config.toml
model = "CTC image transcriber"
dataset = "short English words printed on busy colour backdrops"
train_examples = 90422
image_size = 64
crop_scale_min = 1
horizontal_flip = false
tokenizer = "char"
vocab_size = 30
arch = "vit"
norm = "layernorm"
norm_position = "pre"
activation = "geglu"
mlp_ratio = 2
head_dim = 16
fused_qkv = true
bias = "all"
qk_norm = true
parallel_block = false
inner_norm = false
patch_size = [4, 4]
conv_stem = true
layers = 6
width = 512
positions = "learned"
register_tokens = 4
init = "torch_default"
residual_init = "zero_last"
optimizer = "muon"
muon_scale = "original"
lr = 0.031
momentum = 0.95
nesterov = true
orthogonalizer = "polar_express"
adamw_lr_other_params = 0.0016
ema_decay = 0.999
steps = 5200
batch_size = 64
epochs = 3.7
lr_schedule = "cosine"
final_lr_fraction = 0
warmup_steps = 520
weight_decay = 0.009
adamw_weight_decay_other_params = 0
Rows from block 3, named by matrix and row number. Rows with one number belong to one attention dimension. Each number is 128 + 24 x the weight over the matrix's rms, rounded and kept within 0 to 255. All counts start at 0. Numbers have three digits each.
# q: attention query, key and value (stacked) (model.blocks.3.attn.qkv.weight, 1536x512, the q third), inputs 206-308
# k: attention query, key and value (stacked) (model.blocks.3.attn.qkv.weight, 1536x512, the k third), inputs 206-308
q.46:122068094134157115161102121140116132096162088147093149180126156165075111135082091142097177150132110104175093147107120172098090088114101134160157120161168139115072150093155096124090095180162095142107222154124142119152122110068128176168102103164150158074123109153114148121158107100145090132123121144127134135125
q.47:097118147110129126151120085133134157156151130189127151091109105120127100160102104156171177146146085149106118126102142113132136104085138168099153111151154111136100127154115091141160126120106167125127157127111113114130089157137158135105131143182101116156179154140136097118083111121084129114131089089112121108121
q.48:115155112085119159132166121136087153075128092135151134149131121095123163181137156104143098074135102160135105143116147102120091116107179145123142143142083126136097181112100100095118130145090172151126152125149130170098124184155116146108095184165107109133137129132141091130099096107110118134091091124097116125143
q.49:142103110197164092121135143113174138161120153123123144109155136160138125185080124131153108114115120110135101112142129122136132159181109125106110124145067130106165107085137104113097095119142122116161154163128122099173158141070123102146161098104158164090121143151107140149145099159125181159154158127149129121141
q.50:121103122119141114129146086140065103136113086161060146116150116103138138119151145106144092100122138116140122105151137119153173151142085133113132167086147098118135141158187126169140109128096158116102107085135149108105117126110130135119145069090110136155105110120125132133111164139116153159142088113111120114134
q.51:135166139146099083112152166122109107109154108161109186104104140115108120145170136148143076135133116082093156105116132116141189094147128118082139083115163145124153077104118137127157145131143101104124130138179128114122103149168120144103141132162129140142156138117144136106139226145106131111127162159101149124148
q.52:146134118098134170154113113101124105123096116140095156106124102139108125175131118133160093108165133112115171131100114112092127125129125104142130110122107126125137123141134084118107123099077129164147087132135132126135189119113144143100146090163144126155107135120118096139126115144166160079159138130174190107168
q.53:134182127137132152115159139152132092120120170110124125114137156124124166086125148099134123104128119161092141101119089063126146161072161140123144097074128181156147147109126157164137179147085169181175130108105044149115096142139108076084149126134191125094139167139134099139137104161112132113105098107181094125119
q.54:185148135139104134152127082139097117102170146161119115096092109138129136123144098141111183125073173144147120137146150150104133124167104115129141104107135112088133133148129114161125111145100096125156148116147124142125125117131121135168103173148125091139140146084133165140163141117109108129069126081102152155132
q.55:121105129142112103134103186121119198109144116088094113140117149177101107085123127120057163122123134148143063132135112151148103152144146113119172107113136135131146124113063130128162157160125104127105107122108174159149119073132134150156133125089128128146156126092155151090157105100096000125097132156092151145099
q.56:143129134141146093120108124094129111158122158099112125173114105164134076119131131164111137159131130129145138170123127189129091085138137135118102166188117086119130100142148106117154093115168141163072165136141139132153142134133153119102110163124128161091147080134113109069128165082120137103175134151155135137108
q.57:156113167094162074177101123092140098194098106107171115139140118130104136153105099106092194166138111137104088168140109159162109105098173112154154159124161138134162091132150099119137122162112147087115190131104110139135108128112150120122117128151100165072105104117079163125140137108134129086169105132147162099127
q.58:080126161140159165159151170149114119125137153117144099176147158138147091127112132128104146167159117102122135118146140102131089139149120152163095119125138073103123132119155190126123084171179112117141122116096107127108161162099114149126088118098053131142149111152168130113112151156178145113128158100126105135141
q.59:101110094135071139142106057141112136090093120184153145102120149134165150139144149129163114126116157134132161126186133095172141086103132097152137123105132137121095134092095147148110143074107113093147062129142148138133123139139146104159155130130133143126103099126057186143118131122169132126114113122100088102133
q.60:132138183092159114085158189131185112148193124120138093141136128142130126131125101134138151145158081111111178123120136116047118148090122141154126201104109159098078186171138165132078078097186111117167136118093148087148148097140097141140112104160077082152164179170206147149153143144125133129138147142150120165110
q.61:058115090137151081086130145131129182155115111095182111135144131132108124111106152137097113163153201163125138109120132149106157121106121142129072132144142155099118148140108140129139145155105136162126111137129150144116125085112122146118108112083141081158153149112107079140126111146127183147138142130164115143122
q.62:151128093108048198096070111149142131143132147111135108133079107062166149125151126130149143130139117097127120122118143168153140130132096126113102096183118105182131131137134137120109114102169131123086109140141103096107074136148133125156146121129150155143112119114155146165146109109138094165074130128109118129093
q.63:124103115126136164103122111145177161108121117149132123120166130106124119061135116128131111110108103125166109150087130129134126160157104145132140123167164121177105094147111117099141215106142099085098134135134147141164133080126120127134124161113166123125066094150103100118066112092127112153146131138091105134116
q.64:180142104157074133185138157120130123120120123112162126100147132137110134111128134141143104140137106144104122127112121149120095115138124133112092129130156119123129122137120162151139147132136136129117136091099129132104132113131115164091140130141136162118136149140173126107097077123142081115159135122114158128128
q.65:151128108113152125122148161149190126122167138176148159145142127140123120125131129112080150122126113058168116140133134099123083149162171153123125197157134128102094129134110154118111120153161195135113108146121128165152129143094116114146118128130103111140121117140134146112108109144155149114117109150141174123102
q.66:106122094115143140101143140119119112160136128141131116161119134131133115116109131123113094121129114121138110133101127150131153144152115148102156135128131122134141134107121085111139108109132138122101115173131165136122138128127118132107122097136142122145159084139117115153183124121103130115086151143091095132144
q.67:080153123112127128179146124112118116107115094113104094162117118141100120087126167132124120175113127106111143131120115127138112109141151116141135170137103123161093114107110097113118119116155116137108130133165161117131159171167122150138126134117112157133101132112150121138149127118160094092153080116090119110126
q.68:166114144091136132079114114136134149148138117123164135116121125123132170146148104102109144110135120139170140123128108116126174133120128144106157113101128126123142141124166102133096136155109134145075138139120124138113134122128127089132131126096107102109097107150128131131117120145109125145107116118129063108136
q.69:134131116149147102096107154129103133184152130134144155081171140134111114136162097082118146137121124141110125090184116134157148161109134099132105097144108159122156131110127168124142156128107150092131101110147126094136148146117156168156158104149146116173139131110136086134099174146114072164110110129123164155139
q.70:140147156146133103146111114101109145103095103149096139124113157151138138130114139155140122146100107141140133102084135124120094145141088127177136102101146103099104092130116144152170142159171104134144141153133106087148111101169145152144144147095134159123127124166130128095122167151153126160160132095104099084154
q.71:152097101139100109130114088137120115098159147130167116137155133130153099110152151167112121157096136125132149129112107134156107143095115094138099119119151172140140109170112146143163158124123132120183123147138118097126126145116136124122100123131135148122133155130134134098133124148130138110178141081120142129137
q.72:119098115123110132104109099122137126127112154136134132117118152112104143102106124150165144114146130154129104142096184120099124158152147136112114114151131142120121109125139126128096123143125150148134139089119135156127135116104105136109131129139138113095123126119106128117126070118125143142120139120153124140111
q.73:117106120103176114145117080139111101091116141137107129132104068180110121134110105112153124085120125170162135137116104119143135114132133121080148150145125120148187152151179144103124104156166096112112111075119137148119118141113148151094105126137144140093109089134099130134157152100169109157154139177146108154102
q.74:139143128130134149141150133140129138102157148137131136110122128088127143144138108096129139105135095137120104131125118140117139131126155115113135146116117137113097144128133120130132141091117125164144148093126109148144110112117128110162158119136123118137124144170096114120140129150124127112116136130155169111135
q.75:100126142133099139117138129097137155154108139111104107106074123130137116150109141105141088128118151161114148104159111125132131137112085157102160093123106117122165140127123114139136125127084113114147127127131121135140085111136122086101159128109113137098174136117143151141126113117084164144132124097130132134114
q.76:147140136109125157113109155160163108141103103115096166150166134092146154165106119158128123123124156102101125172159123123090173123077126163151103133169137120109136147115129138101100153124103138077136137128096118121070125127121103117158126153136108098137130144102166116170118091108087136102099130112125120156139
q.77:114148172131147099132126148131118129148135139118142117095132126110157130136148142107080191109159150141144159126189128111129161106112119141144104113091112108118118100118121161146107117090101107136123120166149134135131151122125159121116112165127127124160138151136161129106084172123142137114092133145139101116149
q.78:093125113172115131129123143123116123125131105097113101155105133121140137120116147163139124134168168090101122139113159151162114082128139097155151092110135134169117144113122059162109095144113099142142124174105118126141136113132136134149112146137157103143102123056095155140166168108122159124115114172137146138125
q.79:108126163110125158129142111142119144119115138117101124155133114111129098141140116132158114125124128110112124129122156122112106105150119110149126145131127120149111136144121123098156100087144109144133145112156119124138125138149115103137106093125119138135145131118090131137137122126147154122138149141137134125116
q.80:152127117131138128120134167147100118134127154139151151170079123110121105122093123129192097119103128164136161146079137106171171190159140159158089082110150149166136131097119116130166128129143147156145115111098135112147151136153117079150141085131082133198097143135131105163088138123115160108156122101120122131100
q.81:133111123108100144134134154128091123138182116123131106113125115146149147088169140122140122121148086150113124130088105142135151049085149174117144098118133154126170140122101089112128103079166112196098114131137123116096123097108087139117117094098163128146094143115132169134118111168130145118131130170137221132135
q.82:097095120120130147130155122156067157155108131154124122114137115212131160117125121116115127110140123099103131168164096110070132132124171104097100121142087122090092123116146126168125134193126049125166121149109158100154108103072145156129098163142074121126127179147132158103147136185117153101126172111134099126160
q.83:125121091126128140172167136127153166099086181142153105097093109122132148118069145115157151138083165134113132106169129130099114104170143146132099130178122092108140145111101166126145147142122139088122147149159143125150126137145169135140137124128141168117130103119129144117179134132130128154131156135122186087138
q.84:174138131127144173105085107134159117136160133117123141168118108114103126115179119146100182124114161131137141129153087167121100124106135088143123124127152082112136122148184150084125171140108107102133171128169150162097173111122121129175104133165140130133091072128137171172073139079132113119136172121106176084092
q.85:116087132151110107113120079145157144104086147128139076166129128125100087134123138155085132111097124145163074136113117122118086098147163117167195139127122144147132129108150090127152152118105100124100188098108083159155125098166115131093133107111156103140101127125122158090148117141111101069129114149125209122149
q.86:131196155155125127098168127137130144101135075152112188107163184071116140123164172134089077112131124125135134098081168082157133104138099108149154149114138181154102157170072125190107166095127141125130029120147098066103128179137073096126091130154130113108110120139182073109103135159165128134131130106146106140141
q.87:118124152118097090155106196112202134112107117115088108114132117119098146120116139138157128069104109136106141109162120135096157105139144148107111106152126136047134140141132146107125101183120107108098112119117107137092101106162160147115122119169105114089130097143106125111162158123079105097185132133104124146108
q.88:143148120134123123143112118123120111129099124183121124143173127099161113227136145135133109138074145091128121145134145133114132120152114114150088162128159134133192131104109174055108119168124164104118132143114128129144089132153128085117145191112078160117170149119152122147174132089144123144094133187110059126106
q.89:115118092107175121135141129133089125103141127128101138113163139128124104159131115122133138137155119076119167109078171110095117173139128153201119148116112110106092181114147098125138049108140186186123158115122148132102141128164158169098142126149093120158173158147093090112099117105186128162143102121138126121146
q.90:132171176147115109102181123108116071122150127084160120113087121145197092151101172156105158083082136202220122129163126121155096102078115165125121107129123054189153145141132151069151086088118185130142096131137140169120179120114101127058119120132199123102143133153119078168152117100075118141114090112148086146119
q.91:145127108109122124147105104141127134137120106171149137148158101139129117106133111123103130137129148114122165100151130107168149159109137079146178118112124147160117127145129082137120125150098138111153146146087175125170122129133163071153121166102156121097132117117140116128151096087152063152097107110129129168150
q.92:114132148109147128112114137126121111157134122081115134125120134141116174140085130118117166163189096125118112148162124133159133118146147084097117164131164147137131126119187110116120140103172112094128147107125126118116157119091136142172111114106139115150168094107142138117127170132163127134127106114137101119139
q.93:093107119116157118122099075093141158131122094149080137117116100125109099062135095081138110176191091108087126149071092184124151143111111127067138135099133167136094106154121141204105156106149100138084113151137115142122059170104104163149139109094151118153132127118109191152085117114131152122117098157110123133156
q.94:112106091162087112116130137121134125157128159081137105134115176108121170123121071150177141168137157101101101134146166134140122127164087164082145102131110123137104049119098168150092146094147142112162112110127112128133108133120119129153131141108148162145118138143102140089101091177114158177122165095142086118143
q.95:165141171139147157122086153117140109121152126107146146096133132137136084129182111093097095125182150175141089105134117086132124187092083108124136147128114136087145106132118116167142109152083129137140140146153119145154164151124134147099185126137121129108114145097130085127140149148123147127119113136121106156105
q.96:148100167146143145078092137130129136106140132123121120113138118129116112128120140136151141172152077115140106163114127130156149161167134126140129112106121143142103093132135149129123121161137088108142113134109122119134153130113106132101098140141151114120140107153122081125153142150139135109106135137143136107112
q.97:145125133121140138122127066119130150141089107156092194109161140143094146147142099171137124108136131113096103126120134143146164125125138102125155102147139110147142128129141181137105141154136148125117127159152120133129102135160083158164115150167138117119122151121154124113169139096126058102162148118140123144087
q.98:149097112116098114158154123090128114117143104102162113113114134133103101134156126089131121107083128136113161140108166129151095093150106130104143158148107147087163141167135075105106099115149164127115160086159101121123101097105122107179128174137173105118168135128130086130126096142119134118147138104080144106155
q.99:083125132130154131095143165135108130142167124086149138108118128103094100156083108150088106105141137142122116112128133143099120115123117155134104167139126137137139108138102163145144143146082109099151124121118139125114143092151129132165121119122136149126124148117138133137140103116103168108157104124103135115100
q.100:096114156134125145127150151136138091133112107148134140110117074151127151135113161103104109113095093172147123157123137118124137153106114090096167122135122094101161138116131105121122102112146176148109156146146117109157177133134109125115147094122133127154077149125119140092104158136141134132142121103129095139152
q.101:136162105126163148153105109153148093129130086164160111120130130106142121152155161085158119158127137122135119129150096102150160157138149134141086181084135134164130118122135171139153175144118139127163097134101176105136125112097103118100163124109097090096169129118143122167129141137125132142098164117160138123153
q.102:101128074156097105136160121108141153110104156133108140152165115118150140152112126122117106115151123115121104142164117107080098130141079117138110124140141109114112172107106111131164170124114147114131111116123081149111141133131136131119120124137121133121144116111088156140127112133129150145116167154125118104148
q.103:116123102151142102167087151072159112121114195103113135136125120150132152120133112143193145165119131123159152146093150125087158116134125117112149152103143179120091112111117179081105117114084129152100138165144109091157090170154127149121112177121149142124113140103156143130138102136164091144128121117151191142122
q.104:125106140115116119120111154127130086132136124131116136158133124078128155095144151127158121115091125088122136112169132100108085131124182110175084131135122115133101098124168092168122125128162144105138137117122178149128126136134199127139149170103112118152125091155138100143116137112121127150099148151122098116111
q.105:127170088094094128081148153160101229133099094140120127117126133152136133088169115161129126136103113124162160109127120160136131125132060150134168098179130138148130169129123134162158141107153070106118123117083170130109111133125136128138130096096133105116153101148170168155120132102131126130064114165134146156140
q.106:121125126174169138118162136134124104109120111109124074094112146149097133145120106179088140155141129151126149108106132144113126136092171128118181099080118133125106101118182104103122090138121116135140145125119121120133150140158147111100112108148139163135125137103085125112165107098158163114154100129157113109104
q.107:110156176146095122150084153129122090179170090101141139181118143119136133070119143073122115095133096114121111123114120142116171129146113126121098118071119150177149094138126124118146151101157164141175103095141152152140155115094105139102133092090142135133134152166125161133125142139118134158098128140115104137093
k.46:179168106117168072108140157131149082087133157121118132145125152099157116156092099188111126135107175139121127127145117154085133092159158132107116125122133117124117112114115171128132115187127158131146146115096133116114106122145117126142124147132125105138115150063129099130143088085124144137111101117118131158116
k.47:182119119125116122113146109128109138109143129103100138136117112136127170117166164089135148095097115148120135095085124094132176158080120121133156127122150141134140122116110134106138105117136128110149140142107118136142122117093143133108119120152157090129090096113111146137187159124118130144083131121122080124124
k.48:138113123138134148113148136142121163131121105132135131119106134134148141130125082129124148127138134120158184140164096135148146112135119116140145160105135170134182134119081129154135121114149109147095144158104127104161132122177177150139190154080087159126142126112124132123116109103136113132135191132091171097158
k.49:125139100124149124107123137119123127122157136076119149130099137148165134153084141136115148140129136098100161153167117108085112104121137125133124126120110149110141138118102117126111155126130112153095152133095110123126139121132116112080109133091124149088120172129102152135102152130114102117108116105102124127133
k.50:111138145160118149127168117123137124144151132170129154152083132141104142184161117139082093120157127133083130115108133144162123126088110140112086120109115160124128090116100138126128131084131095142148101121103145097153144092156150099092143129158148125172155150102101127135093164133158132099119133153161172127129
k.51:137139140127094130164139141096125095115093132121084097118183136124133103134106169119152120148119141155119130092098140106083125130081119124125096140128082113124138075124136107113143103159140177091180149104156149167169131151131128138138127123133072111133127106136134108091135136106120147107119140106122090176129
k.52:095114134113128136143152142134109111111090121169156149119117115117089091161127111093117110129127167114132143110087137086148127110100137131140102104140127133112151082132153132127113087133135103120146086160145135146137149166133124089123132115193146127145146148166119127138154144178121147145146087128136160125117
k.53:098119127128105163162096119160121124129132117092142125163083123139163092119126152123141104133129088160125103084142158157112151134118132145112128153119123095091175146143100100147142147121132118129148165098091143142131113094103141176137158109117100162138124097164115116101089128152112153120129116149119157123142
k.54:150110096119136115129103165114116150120147167098118127127149146125120114099134158101144135178115092113142131144161149156079125151177142109129113146160124088108121119156139157179136157127113171160087103100131212152087113110127130143112154115105113146124113072140157144123086123100142104167142182171106118123104
k.55:147131127099094146121097154105109126152116111122110114069130130143178124143113116147124121119145135135161118163140136184117126149087100126137147151131108130133115165140138098084193119166101138159077117092156139099104120134095101153134176115107147140133090099110175122122121148132100096126149112143150130135102
k.56:091138128096152102169148109123160081107129119125146126163130108126119154089172165159130172098124173081141146129161145122144145125122141116129163154159149104154130122132148146153115145122107108149147119099122143135145133136134129104134108159162150116086117118122131149175127174146158149143100117113135122163090
k.57:173123100135130086111118127154154115156126207091143177106129106124166157117113113143107122158100120163128128141128123114104116149201140107109129088142156120114121169133157135098095157143151175134110156187120082094121122139097143154166126156035102140128165176114129109145159112106138126146095135129107088150137
k.58:126154148148186111144163091105151125109131106157103140151137096116091133147119105133122110061139129104107091155110144124156077151109129162127128119126122136155096121135158114163137166132180093082122120143147076127125125070130127105137095131163164090151132144119095143146086154129140139106123129112135121125077
k.59:112103123132100133121124130141116121139087114111191099131152122143121147142109121151143101119123117154101095088133118112179131150125130099126145120135145156156129153098135122113128124114086093121153120111128129160132130126142123093151109124178129109165112183139119086133180075080097111115109126172167135144154
k.60:120139173149179185112140131097124156157137104149085141127112145125099140087134111079120147139165121176140109111106114131100148106126153111116121120110129111137101100122090137112101117146162149117092119079179082128182143127120113181116094152132100125099111113132099142150136097167116123146147101103147109122112
k.61:138158108102117110124117094140156146118150125140136093129144160126144137117155130094120143107093134133129147137115109122149137121160111134121159130120141101130146116103116150108086142114098132139159128126117105117124137143126124130131117088141137107128115121111124100120147108148137151111115119090127116114157
k.62:095098139138121099103089123173136121106128106144136103099125130118109142114162156154182143130116128080161071147147092112130130094153127099142126120135158143152090170142195155132137107100095146124152133191141144083084097141116088091130085153127213143120189123133173164139153141132118142123134106132131094117169
k.63:190138117125108137099132129121101131133115132160128136138155143108125101125111121128146151135139110143140166131099110135129125146147124183136136111123126156140101133122116124122149070164130137092114117143108132160094115167126156132119132067133127126115105109119137120086155101114126130150167124135108162093141
k.64:076118133118133128101115137156091134105178121160148107173145126126105113111117134123130116131086140140127147140087123094121102103097153125165122105093151131134135118120139166126134149146131097128122130163091143117124101171153152140115110145145145105106153119144114111132118176139117102129112131107212122181096
k.65:129112154114121118172109144095114171129123154146108127115107108109119125133156112111171097118142097142124105107128117159128106131163107141103172148132098129139116113144123160111108129086121118139142123095118100129105083087147126150109122126171127140121151151135117177119152130128122109139129162169138124116166
k.66:083179140130101138148152150135151170144127129107146143139126192125152161132149112156096155141124156115121107113178138108152134114083156134122125152148158124104134166137101161150089133166108090087131144151170100133139092144113109112144116093105149143135136106140131149129107153150160140158135128131097134101132
k.67:152093131130125164079109139111147144105104131102126152105037144135087134090136093143124159109136179135138133165099181103090112130160141129090126104148124092173163147133137157118111128081147144120149123162102094151135126109109138141120127122111121131119132150121132138128113131130107139158088180108177172157147
k.68:148151132108126125158143124119150119157115156155171089109173100119140140126132148142168101135140132143132130146118108157152124168153130154125123157155144117128090140116102154155119116125130133075154138089134154099131098139096107116147130141147092147140104121106141122136125105133130113115138132111120118105146
k.69:128122098131156116140167128116142143096142116117128175131147097123073124135107139107129141110158130146145142143123075151126173152066136112130116088095154121114089097122153097134119123105088128145132166107113157150133126114145141113104145120092115150114107076109130141085124126124158149127160132078066111161135
k.70:133114142150156143105122104128088113128102106121135133128149140141122108137143137133112091124138149142140115074137112159101111129158127103130108131132120128112144172109135083135147147176130076153114122125123121114126143117149123152118140127114157146187149128143117128112143112171107187102101140113100128111120
k.71:111103128086123142152172089092090135136164151130145131122138152160147109146115140140138071121149153124108133126128112121126131122119100118123134125138123186097105138088119097122109115159148128175088090142143132162106175125095116159145137143165095123097129143137165134145100163115114115136148194090101128146136
k.72:136167119130158094098142166159177149124118110137126122163133091126157106159137143074097105139156132105087129136142142125158138085126148124149119117117113126128179141134179119138149136121141142127118135117114146128120109106103130091109139151135115098071099147108157102106105137087122122130124124169159169125130
k.73:120113150195129142107097154149117151151086139146158125139102129098137118109111162157143116105106089099081146126148141104109119157086168165121080071111128167102170136153148147124111120137117129098102132145144063156137127138149135116061105138124151146100129096113135138152112119127126116111137078119104128129147
k.74:177118120166113139118114130094134126125149124127102128171111110105128147143119145142138151151120107141129132118146082125122130114124113138147156149096148132115105101137088138136185109156135152163131118166137135106076140129144125117131124125101122104132153147123108099128142117135182124117133112166166131146114
k.75:123137136122131122141097115156180133136155090121141080120142171158171130127147120132090145134140126107176120151134122105140155111149131117117110147166117130113119112129129116103118125124135117111122133092119154129137173148142111123117100130158165099120119101154110096122117122122132121107112104164129121134114
k.76:125097095103152123143150119173149120096139120139095111101129146113102132123107104113073144180153123131138083180117137142099110131109148113124158130148128142156126130108118137129137143117111132133125136115108164092134160154114151137131118120128140151195100144129147137147152170058097131152140113139171127120098
k.77:115129118098145107151101104135107066134138148121084147100190142158141161164118103105179141122125085136144151089099160139127099132139139140112141123143132110160087089124094073144167103132151137129153166115138200136155115155118129118176149109120092151142140099133111117166163081144104109148129139105096093096092
k.78:119141125120090134122119133108101086136117148121095128130105098113155126120143140132160155131074124145142124121155160135164172112169050107133100128112115098121125149177163128111149108091126164153131106132151072108148144133111107115176156130098100089141112173125105163120148132134132148097121074148125097106131
k.79:164150136139087115104149123115120088135094106101139137109118102149107121098101116140106155101113144100123147118124136119126125165160102141156151160118103123138168110115129115118091147118129163120133090132145115134147135091153139136144134118133155108142143137147133100123129070150150126114132113150092145121136
k.80:124096156129156136134112156147171108153108113140112109129148119127129068119143145135124139126133109095112141134126110106124117137097091126150154184101125116117139092147165146094157150176125079121160123132161143147109115141159154123135107144163093140124152104131117131125173133133137135142152114163151126130145
k.81:141163118094124128144114116102152145144090147132142099154120121166158130124105133128098150130142150093146098129152155154127073105154147116156125128150120155157094113114143166154139135115122128142124149150141105121091143123141101105133113172116149119148127142119141132175127137121119133150104131138089089140117
k.82:136086115114138152146154160095090141158106122121099123084106135103148130143152113101113129106130057137108157129093124127109116066116150096175132122121115125123125090138113138116083144145102135088124136140113137160106076135139118152124138141113161109116094134125152149126106072130142133140113133146123133119144
k.83:127141080131164112116118141128138130139151143131115143132135145114105156111139122141148135131125121147121118121129115109129133140105129117086149118145116125118119156104108135104159131126107080128101104122133151081169147110111137145123147108120185146110067170122140148133094096126098084091134088119139147139137
k.84:132142120140127133143095110117158124115110145106131136115122125101156105124127171113132150166108119136169075181154132124112134118166124161089117140132109112096137131085075157119125128134127157125083171085130142093124128120112112143147156149074145156095124122118147108150155150112118094179133130107113151106118
k.85:166127113081081081112156118146118145119170086122122146153150153093141136138130121148142138183079149173101155133139148135122126088129105135113151111094150106132151127112101115142077109113125122113146151159110085124161135079134097118138140098091099131129164102148155092155111114110076122134140138077099151134111
k.86:086112121113087091103160172119105141074151148169136093114112098135117106129138151117143097078089143100115141099108123102112162145100150182160109126085132122101127140148119167139126116122157143130110094106108136180122130144163122124138078105140090123168151110153109139084184140170133160118136135130158113123124
k.87:159150136118137118159140151143100144167106120152127161095104134158132128130099094137088117105128110105135158086128135136132128153108100129108107136134140133138144158120104119101135131117148141160149125148136134126134182139153163153133122167152079123129109137113113137126098162119132105153115129132143150143124
k.88:123114129137159093122101111152124117154129119094161136110118140160152139119122144137145129137148126167128095108099133134145118129134152089068101118166123204119119165130128089111144140110122126147125136112118083121132106102094102126141128113131120103142115129148146107156147111104122140090177119146131128107148
k.89:144175163151135156139140111140090140112176105143108119123085134124096137141139128111144127124093122146139171127119147121096134083175125091148127124130116082147162107135150134141168119118169096164143142137111176153140130162090143126099137131179105115196092174162093137111129142196150121151081136095112161145116
k.90:085106152129156154132157132161144114123118161138143131146131106155126102128104083136149142098117136095104128119120180162103144188174104118148132143093135137062126106141136111172149123110126149138119136136192104098152136141115196122137123115128079113092120141079129127164064156134181104067151127127145081141126
k.91:151126126133099103144131108139145108150146170133134120110120138113108103100161120117093101117121108159106100147134135160154125142158108146159133082109142117145159134097158127097103124124142182128143140102124143126111119122155136175150126139103159149136175141129141131120124097091133158107127117121115131136161
k.92:139132114137140121106155130113151130112108105118116118121131120120127156158122124143108128100137154139130133105125086135121124121101121118125120125098118107115134156160132116168133141109113133128095140125112132103164152110173113155116122150102120140108100130109096163123094104142133122087127171129152134090081
k.93:140149124167097142089088046126119115112130103091135145159150140122116145145115147101142161143153171116165104142167102091172144121130151139103128144120168112193078122159118107141088116128127106100102158118115077133113104125155105081120094109133146127117194156161145137130178139130102135165124172111093105129139
k.94:115112174107114150101133131131128120098130112115142134163183137143141181116146134145153090128195159136127115129095099116144140186090141157116104117165123111161068177132132124124124123178067116111171067109106125146103111136069118113135131099128168129119140118129108106117133170112141169144129137147140111122167
k.95:094121128153108181148093155101106126114115137124104128115119133116092119144111113121123127160155117119130164151154112148149135116129144138148176130187121157121169079110150095124134108134162145130144099158145175140115141158078126107083165113171152125147106044121122097075125143143131115130087082144141122143100
k.96:124152109128096140165161125141129112114114147126161133121178133082148132160131127074132156111110163139144147129113150126159080091150151174105133110122054157133117130128148146142143158164106124094097089116144065147118141141155094147098120112152126143124135133130130121132092115110147123147123088136111131155121
k.97:152154131104118134129154156122127093174139086154107118133132119147128135126125115155156116127133098126155075174116149124102119121149127088137100118115143156118125109118116106107105137098100155126119179108130184128105127132133083127154176152098113111130171186128108130146170150116128116143165125155095119128141
k.98:111150142126200123146145136123092122144110120098119063152119137104123101110116157113079170126127151117109137154116113124145173148134118150116130108165106133123141147147123113135164110142121133076093113116111147100149147157183094120120127166111138124145125121118096134133141158075105139152126145115093123128097
k.99:119149108119153113077114137158157114156120125118120136176128136144119131130144144174160156100149115139112118134112122131149143131125126159092138123164136120099147081092135137170124115117136139146126150142127104105090125109071103110112103109137141106106131132084171145122167134154103106144127172151152121115128
k.100:109105141170150122166154128105145098115103125143170134101121168158155147139126134118148141135147117123122098136140104194088177150118114124082145111145155099146141159151095141118124087113151150139117140126103125167099103110152121079107122116138154119122121116128131129122140133146141143126180146106133116122123
k.101:081145127107131127117115132140194067147129124129105122113081129111155109140112137124124070168153135099109165125114134094146131107141095077138140180151123090131127112146157101145110116150148127099159113098141117134125134139081145163095091112101090129092078132173140139114142106087137138115138115159152148139076
k.102:150170117109104166127090112107089121113144144135132151148148137108092128114177155153187154136111148126150200128126140081134111158088117133143141156127108141138120150091117146085120141135131102116181081103112136102130108087124087157143171143114157142144112133140150131123151174102112167061105121109140111118155
k.103:164116141127111108127116138077113130114175143123138114107123092100108080103128092126101099096122098097124131114111119118114125105158152128124144129114119117116167127110161111144129130102128104142096204161130115124140099166113213146078114103124119173143166158151141082118105124128129110081113174145127119126142
k.104:094101158096084157071106102104088155117111171095168089161153143110118151154152128148141119158109116127152154120099129110165130134091143146147112156120145106114170106124140094142119107118150133101194114107157127156130119130136101127204121123170090099131143097112143083132135143138123093119121133106158134098168
k.105:134087114095185100128107135109115109123164162184123159105135078099103121145097124138135068140143148130090124093153126117112139146142156122144100158080142168154138149112131135171128106129124145165165133149101128107126155125146153111097140127088161077162155101090091165164093138149141160141127124124131129122124
k.106:059127158168090127136128118154151171153131129093111122158132114147168101098133119105109146160129141106105112136127140139146122120104156127123085141130108149152089149138150135138096167126142147133124092157152163139154127114143120115149126119143158149139159124151113114110113130107099091142139116119108130133120
k.107:148086130119122108142129154135152139085133109137105127107153150144128124149165112153090163084129146155125144123141110124130091185121107135090155070106168133097135146156147123130147100128153094117151142120124142170126134162102186151116102125160073114145091117098156111109097117157165129143104122117152108116111